python train.py --model="rotation predictor" --crop_scale_min=1 --horizontal_flip=false --kernel_size=3 --avg_pool_shortcut=true --widths=[128, 224, 384, 672] --optimizer="soap" --beta2=0.95 --shampoo_beta=0.95 --precondition_frequency=32 --merge_dims=false --grad_clip=1.0 --steps=13000 --final_lr_fraction=0
Rows from block 5 of a small rotation predictor, named by matrix and row number. Rows with one number belong to one channel. Each number is 50 + 15 x the weight over its row's rms, rounded and kept within 0 to 99. All counts start at 0. After the name is the row's rms in percent of the matrix's.
After each channel's rows are labels from the 100 images, of 14848, where the channel reaches its highest value: "top examples" is what is common among them. Only what is clearly more common there than usual is listed. The data: scattered letters and digits in many colours. In brackets: how many of the 100, against the usual share in percent.
# convs1: grouped (8 groups) 3x3 conv (model.blocks.5.convs.1.weight, 192x24x3x3), inputs within the group 0-23, a 3x3 kernel for each
# convs2: expand pointwise conv (model.blocks.5.convs.2.weight, 384x192x1x1, transposed), outputs 0-127

convs1.0 099:31 49 61 28 64 74 42 05 44 64 53 18 44 71 44 43 50 62 50 58 44 51 42 39 62 60 63 37 53 55 53 43 68 44 53 37 55 45 43 51 37 60 71 42 41 45 71 70 31 58 25 54 53 56 39 88 83 46 31 74 26 43 38 33 61 63 49 45 53 14 44 59 55 50 40 70 73 51 38 41 26 47 42 54 43 52 34 60 59 52 39 47 54 43 35 51 39 46 64 24 45 61 54 70 23 42 60 31 24 64 45 25 58 54 12 43 61 58 48 32 52 44 34 51 44 38 61 63 44 46 54 68 39 53 54 43 59 75 30 30 66 22 45 38 52 54 34 75 19 33 50 56 33 66 56 41 59 65 47 50 59 48 29 44 45 26 61 73 60 35 46 20 61 50 66 09 56 62 44 36 37 48 51 38 49 11 68 44 54 34 44 31 73 28 54 74 50 46 54 66 09 49 80 61 31 51 77 29 58 34 40 37 66 42 53 47
convs2.0 096:48 75 74 37 55 30 69 42 37 68 61 61 57 47 89 29 83 59 60 38 47 37 69 36 52 38 75 81 64 15 43 74 44 43 32 45 79 50 64 62 55 54 52 46 26 60 32 30 37 60 47 70 53 01 31 48 51 49 45 37 41 51 82 57 70 63 24 76 53 52 54 51 47 48 59 24 38 88 59 50 48 41 40 45 49 53 46 29 34 57 48 68 29 89 60 58 50 57 69 42 43 34 26 50 44 35 46 49 57 75 62 68 63 28 62 39 42 66 53 78 76 39 24 36 61 59 47 33
top examples: the character A (28 vs 9.4)

convs1.66 105:58 59 38 59 43 45 80 34 29 77 58 24 47 47 47 27 39 47 41 35 53 42 34 44 42 52 45 54 32 60 60 41 61 41 53 38 38 64 43 51 37 64 58 43 61 46 51 38 38 40 78 37 45 75 46 36 45 12 54 54 48 31 90 46 42 42 37 59 58 39 37 61 54 57 45 55 51 16 55 53 68 39 47 57 60 61 29 65 60 30 32 39 55 31 51 48 16 36 51 38 47 60 27 69 52 34 41 50 48 58 35 29 57 71 50 33 30 50 46 61 40 22 45 25 39 52 68 66 36 53 43 37 63 57 51 40 22 36 73 34 41 70 41 10 50 45 47 46 32 41 78 29 36 65 56 26 47 63 60 33 54 79 38 60 71 19 63 65 00 69 63 47 46 45 50 33 40 52 53 54 52 62 42 44 81 63 49 65 22 50 55 69 52 59 57 51 56 50 26 70 42 43 65 53 42 77 59 54 67 48 84 75 19 67 80 42
convs2.66 095:55 49 39 15 62 17 18 48 47 35 33 43 25 51 39 44 62 44 47 75 47 46 49 48 24 56 50 35 40 40 42 52 67 45 34 35 34 53 21 59 73 53 47 53 64 68 00 62 37 62 49 56 70 33 44 39 48 69 51 28 30 70 63 55 51 52 61 48 40 73 56 17 52 19 47 59 62 48 38 47 31 50 47 51 69 45 42 56 63 31 37 28 47 58 10 32 29 42 80 39 21 58 57 32 42 34 74 49 45 34 38 53 32 56 76 29 47 47 43 39 60 37 41 49 53 49 65 51
top examples: the character P (37 vs 9.5); largest: P (30 vs 2.8); the character F (26 vs 8.9); largest: F (25 vs 2.6)

convs1.59 104:50 54 63 43 30 47 56 54 32 38 41 31 80 45 59 40 55 37 52 48 65 28 13 41 35 61 49 56 51 86 56 44 69 50 35 43 54 92 61 33 08 42 63 48 29 65 60 31 36 52 41 38 62 61 57 61 45 36 35 33 41 37 42 60 71 46 49 49 39 54 51 57 47 53 73 67 47 50 34 65 48 44 54 58 50 46 31 44 56 33 31 66 54 53 48 45 66 63 55 46 24 37 34 71 59 41 63 71 51 54 59 34 65 85 51 17 34 48 54 42 47 44 48 56 70 56 72 41 42 64 53 47 57 66 47 33 35 63 53 35 10 51 34 22 32 46 41 62 63 64 20 17 49 37 31 22 63 60 44 43 62 84 68 51 35 20 62 76 63 45 48 53 41 63 46 50 33 40 36 30 55 58 55 41 41 54 58 56 22 61 67 56 47 78 64 47 33 44 37 23 10 50 24 32 61 75 40 28 54 46 65 71 46 78 67 41
convs2.59 108:57 76 90 36 78 47 35 40 33 35 40 46 65 60 40 40 59 41 38 45 74 43 59 50 36 42 41 45 50 38 29 80 34 64 67 32 80 46 33 48 38 38 61 55 25 55 27 64 52 35 62 70 62 70 38 52 61 38 37 77 19 61 53 28 16 82 52 45 42 55 41 32 50 38 68 68 34 34 54 39 60 35 43 46 73 70 51 46 60 49 42 38 56 62 38 33 45 55 32 47 43 80 81 55 61 38 42 51 42 49 43 41 72 53 48 64 41 43 47 22 24 62 59 52 42 57 56 50
top examples: the character A (65 vs 9.4); largest: A (63 vs 2.8)

convs1.54 103:49 41 38 62 67 30 64 68 45 18 68 34 20 60 55 64 38 43 76 40 52 72 44 43 54 34 49 63 35 31 40 46 32 44 64 56 38 69 52 29 57 54 28 48 37 41 61 56 42 40 58 54 40 38 59 50 68 65 39 72 38 41 64 36 57 57 48 36 66 51 50 31 54 57 61 54 47 38 58 72 53 43 38 45 60 62 52 68 71 44 59 30 36 52 56 27 52 32 61 67 79 44 62 44 45 32 21 22 35 43 46 40 33 59 81 56 34 48 46 41 47 46 64 47 37 43 18 57 55 60 52 44 48 64 33 68 50 15 33 77 47 36 54 51 29 25 61 54 33 46 77 34 31 45 69 42 36 37 52 45 29 18 57 39 59 43 37 66 17 36 80 45 41 36 50 61 35 87 55 58 36 62 59 42 64 42 55 66 51 51 23 39 28 37 40 51 38 71 74 99 52 26 65 70 31 32 36 45 25 66 43 52 56 20 48 76
convs2.54 098:38 67 53 46 55 51 66 37 38 85 56 80 65 59 33 52 64 41 49 36 42 40 63 29 67 12 53 69 59 33 50 59 35 72 45 25 28 36 65 61 56 34 77 79 36 52 69 50 44 60 38 59 51 45 57 57 51 61 56 49 63 70 38 54 30 76 42 56 44 42 47 34 70 57 47 53 61 57 47 57 61 30 71 33 62 53 29 31 69 58 61 46 51 46 78 61 54 46 44 37 71 40 64 51 46 43 48 50 50 40 12 51 64 20 70 30 46 49 61 61 44 44 52 45 49 61 42 27
top examples: the character P (36 vs 9.5); largest: P (28 vs 2.8); the character R (27 vs 9.2)

convs1.119 100:56 58 42 44 55 66 41 52 37 53 30 36 45 54 63 51 60 66 62 53 42 47 48 72 30 33 49 53 54 36 65 68 61 49 49 47 60 53 38 38 45 32 35 42 70 57 60 59 64 58 81 61 19 11 41 32 51 65 51 63 48 42 56 70 33 29 37 35 46 63 63 59 41 38 43 64 68 67 52 44 44 52 36 65 31 75 50 64 29 37 54 24 34 27 69 77 48 25 10 32 68 57 51 51 49 44 53 62 61 63 49 61 78 53 41 91 39 42 48 63 38 16 44 48 31 30 25 49 47 69 52 37 23 21 56 43 57 56 50 65 82 58 55 46 53 17 11 44 29 44 45 67 45 62 43 30 48 30 35 65 53 31 33 59 45 58 74 39 49 50 49 48 58 65 39 51 58 57 49 31 34 41 26 63 70 64 49 38 33 50 47 41 54 42 34 47 48 60 61 46 42 42 67 83 61 40 21 43 40 67 41 82 71 55 19 09
convs2.119 100:38 65 36 59 27 65 64 77 59 35 29 59 43 54 40 79 36 62 44 49 38 71 64 63 37 31 43 39 68 35 62 55 53 42 39 69 59 58 68 44 43 73 54 49 47 34 57 18 53 67 42 56 43 52 48 33 42 52 70 66 44 19 72 58 39 33 56 22 50 53 46 32 54 56 61 63 58 69 22 62 49 57 80 46 63 54 55 29 57 49 45 67 49 63 58 39 50 62 47 63 78 45 23 14 36 39 30 41 47 17 31 40 27 62 40 56 52 46 19 59 39 30 25 42 65 27 55 53
top examples: the character P (28 vs 9.5)

convs1.68 106:47 46 42 62 41 41 55 33 34 88 82 21 47 60 50 62 60 38 46 43 53 19 65 52 36 41 63 38 54 84 41 54 41 32 54 39 36 44 53 30 53 79 54 49 64 64 14 25 52 19 34 62 29 32 17 53 49 51 48 35 35 65 42 03 62 55 56 37 42 61 53 54 52 52 71 48 69 62 41 61 38 49 42 48 34 76 45 46 60 51 80 51 26 21 52 57 58 42 65 45 67 50 53 52 47 87 32 32 50 63 48 62 50 53 34 30 45 65 45 45 48 39 61 55 42 53 67 27 71 54 56 64 49 49 55 75 30 24 56 13 34 41 33 37 29 64 50 59 57 57 48 36 54 59 46 38 69 50 33 80 36 41 53 53 68 17 39 57 41 38 64 54 63 41 75 69 19 64 71 37 33 66 70 35 64 61 46 48 67 38 46 58 53 21 61 29 46 62 38 61 44 72 44 34 59 51 50 63 29 62 33 65 67 57 63 35
convs2.68 103:44 16 54 57 46 64 67 56 28 58 81 27 67 68 40 53 75 61 37 62 41 40 50 67 36 55 55 45 46 45 39 21 43 45 36 64 68 57 63 32 55 74 30 35 61 72 75 49 39 13 60 53 45 62 55 40 27 83 51 39 42 44 45 71 08 32 77 49 39 56 45 41 26 51 68 54 35 84 38 60 28 63 37 54 38 33 53 34 53 66 36 27 36 47 85 33 57 20 52 54 16 41 40 71 51 99 43 64 26 46 29 73 63 54 44 52 45 11 56 17 17 82 57 62 34 41 48 46
top examples: the character A (84 vs 9.4); largest: A (74 vs 2.8)

convs1.15 103:50 24 31 72 70 16 41 54 58 53 67 36 29 44 24 53 48 49 49 59 62 51 49 67 32 55 64 66 61 41 34 43 39 39 26 55 44 43 54 51 49 41 50 59 56 53 26 53 38 36 61 46 56 45 21 62 50 68 71 55 54 51 33 43 63 56 59 32 46 54 30 47 60 36 34 72 66 51 50 72 35 62 69 50 57 82 36 71 36 42 59 37 54 61 59 50 62 39 36 34 75 99 43 63 53 40 53 57 35 58 54 28 57 79 31 47 50 37 40 62 45 29 23 34 40 61 55 58 17 59 38 53 59 35 51 73 73 50 68 61 43 55 39 32 15 30 43 36 43 38 68 61 67 64 74 53 54 47 46 35 45 45 55 44 55 46 28 22 54 31 28 00 24 37 22 13 58 40 41 37 52 31 59 69 60 73 26 38 57 34 40 54 67 61 70 58 70 56 44 49 43 44 48 39 76 40 21 52 56 29 42 59 53 61 40 28
convs2.15 107:44 61 43 63 64 85 76 53 79 58 55 45 69 38 59 45 58 55 83 48 60 37 47 58 49 20 31 35 63 53 42 50 39 61 37 40 46 43 65 47 40 21 57 75 69 36 47 54 48 58 56 68 48 68 45 39 38 52 71 39 49 83 09 51 39 45 71 67 52 54 17 35 48 43 61 51 37 53 56 64 45 32 64 53 47 13 59 55 51 66 58 72 44 46 56 57 31 44 55 77 56 55 72 61 53 44 59 81 35 73 52 65 68 61 33 32 34 64 35 32 27 42 55 46 53 47 28 59
top examples: the character A (59 vs 9.4); largest: A (51 vs 2.8)

convs1.100 096:48 63 28 54 60 54 58 51 57 59 47 34 61 42 41 67 55 56 39 33 48 37 33 40 38 41 52 47 30 61 41 61 64 23 57 48 62 45 39 64 54 36 57 68 54 37 47 58 45 49 63 41 42 37 49 32 52 45 25 57 51 34 51 31 48 48 58 61 55 60 39 39 63 61 35 45 55 10 49 26 29 53 75 33 37 46 54 31 53 56 28 62 40 53 75 37 52 50 32 62 58 50 42 61 50 47 51 56 22 55 51 06 63 78 41 56 64 60 67 69 43 69 55 45 35 44 38 37 50 59 12 63 20 39 77 43 58 47 53 59 09 45 67 61 54 27 49 28 16 81 47 26 59 36 40 27 41 62 53 43 37 54 54 46 39 54 45 40 48 65 62 56 68 62 54 69 30 50 53 46 55 53 32 90 79 32 40 69 45 32 37 71 48 43 26 50 54 55 00 24 42 40 19 12 56 30 26 27 54 71 46 32 64 29 43 55
convs2.100 091:55 67 33 73 56 40 63 55 60 51 62 73 47 63 51 52 58 46 56 79 42 29 44 53 67 62 70 45 40 56 66 26 25 72 78 33 69 56 96 48 46 52 67 48 24 31 64 46 33 47 51 34 32 39 77 64 42 28 51 72 70 59 47 15 48 58 50 56 35 57 55 55 53 56 56 45 58 53 52 50 45 27 56 47 40 22 71 28 27 75 23 52 15 54 66 45 39 44 64 44 19 33 84 79 30 36 40 46 42 65 59 41 46 31 46 35 58 54 58 61 47 32 57 53 36 73 24 51
top examples: the character P (26 vs 9.5)

convs1.55 106:53 53 53 42 54 55 43 61 42 57 34 44 49 58 45 68 43 48 37 65 53 87 68 51 33 52 17 37 56 75 45 59 72 38 33 32 56 58 55 53 63 75 60 65 63 45 57 39 42 32 03 33 23 32 51 75 71 66 37 05 59 29 21 55 77 49 38 50 53 37 44 39 28 44 60 43 54 59 44 59 34 33 40 34 52 35 46 41 68 69 56 36 51 56 60 61 44 40 61 74 65 28 32 34 48 36 45 58 40 41 57 49 74 50 57 64 56 52 57 51 56 68 74 53 45 54 48 41 36 70 57 50 77 53 49 66 48 49 33 35 55 35 25 27 78 43 54 46 74 48 68 46 05 45 51 33 29 27 63 41 56 64 38 63 24 82 44 40 42 13 62 66 53 50 62 50 50 60 43 34 32 66 47 44 63 52 46 50 61 57 27 57 54 38 84 52 48 59 71 51 24 28 29 31 46 65 44 34 28 54 26 50 61 39 83 55
convs2.55 104:63 52 69 46 60 58 51 56 64 38 45 26 42 57 39 53 55 25 33 70 35 35 60 44 60 56 51 79 40 66 86 41 62 55 31 37 52 31 68 49 46 72 45 69 68 60 70 32 36 48 66 26 39 30 35 54 53 34 41 53 63 45 39 51 50 39 58 56 57 49 81 45 27 56 46 44 52 37 52 18 51 51 70 54 59 53 55 59 39 46 64 45 57 39 51 52 72 48 52 43 54 00 51 47 76 70 65 43 51 44 45 59 33 58 34 63 50 26 48 74 61 64 46 43 55 59 78 42
top examples: the character A (63 vs 9.4); largest: A (54 vs 2.8); the character M (31 vs 9.4)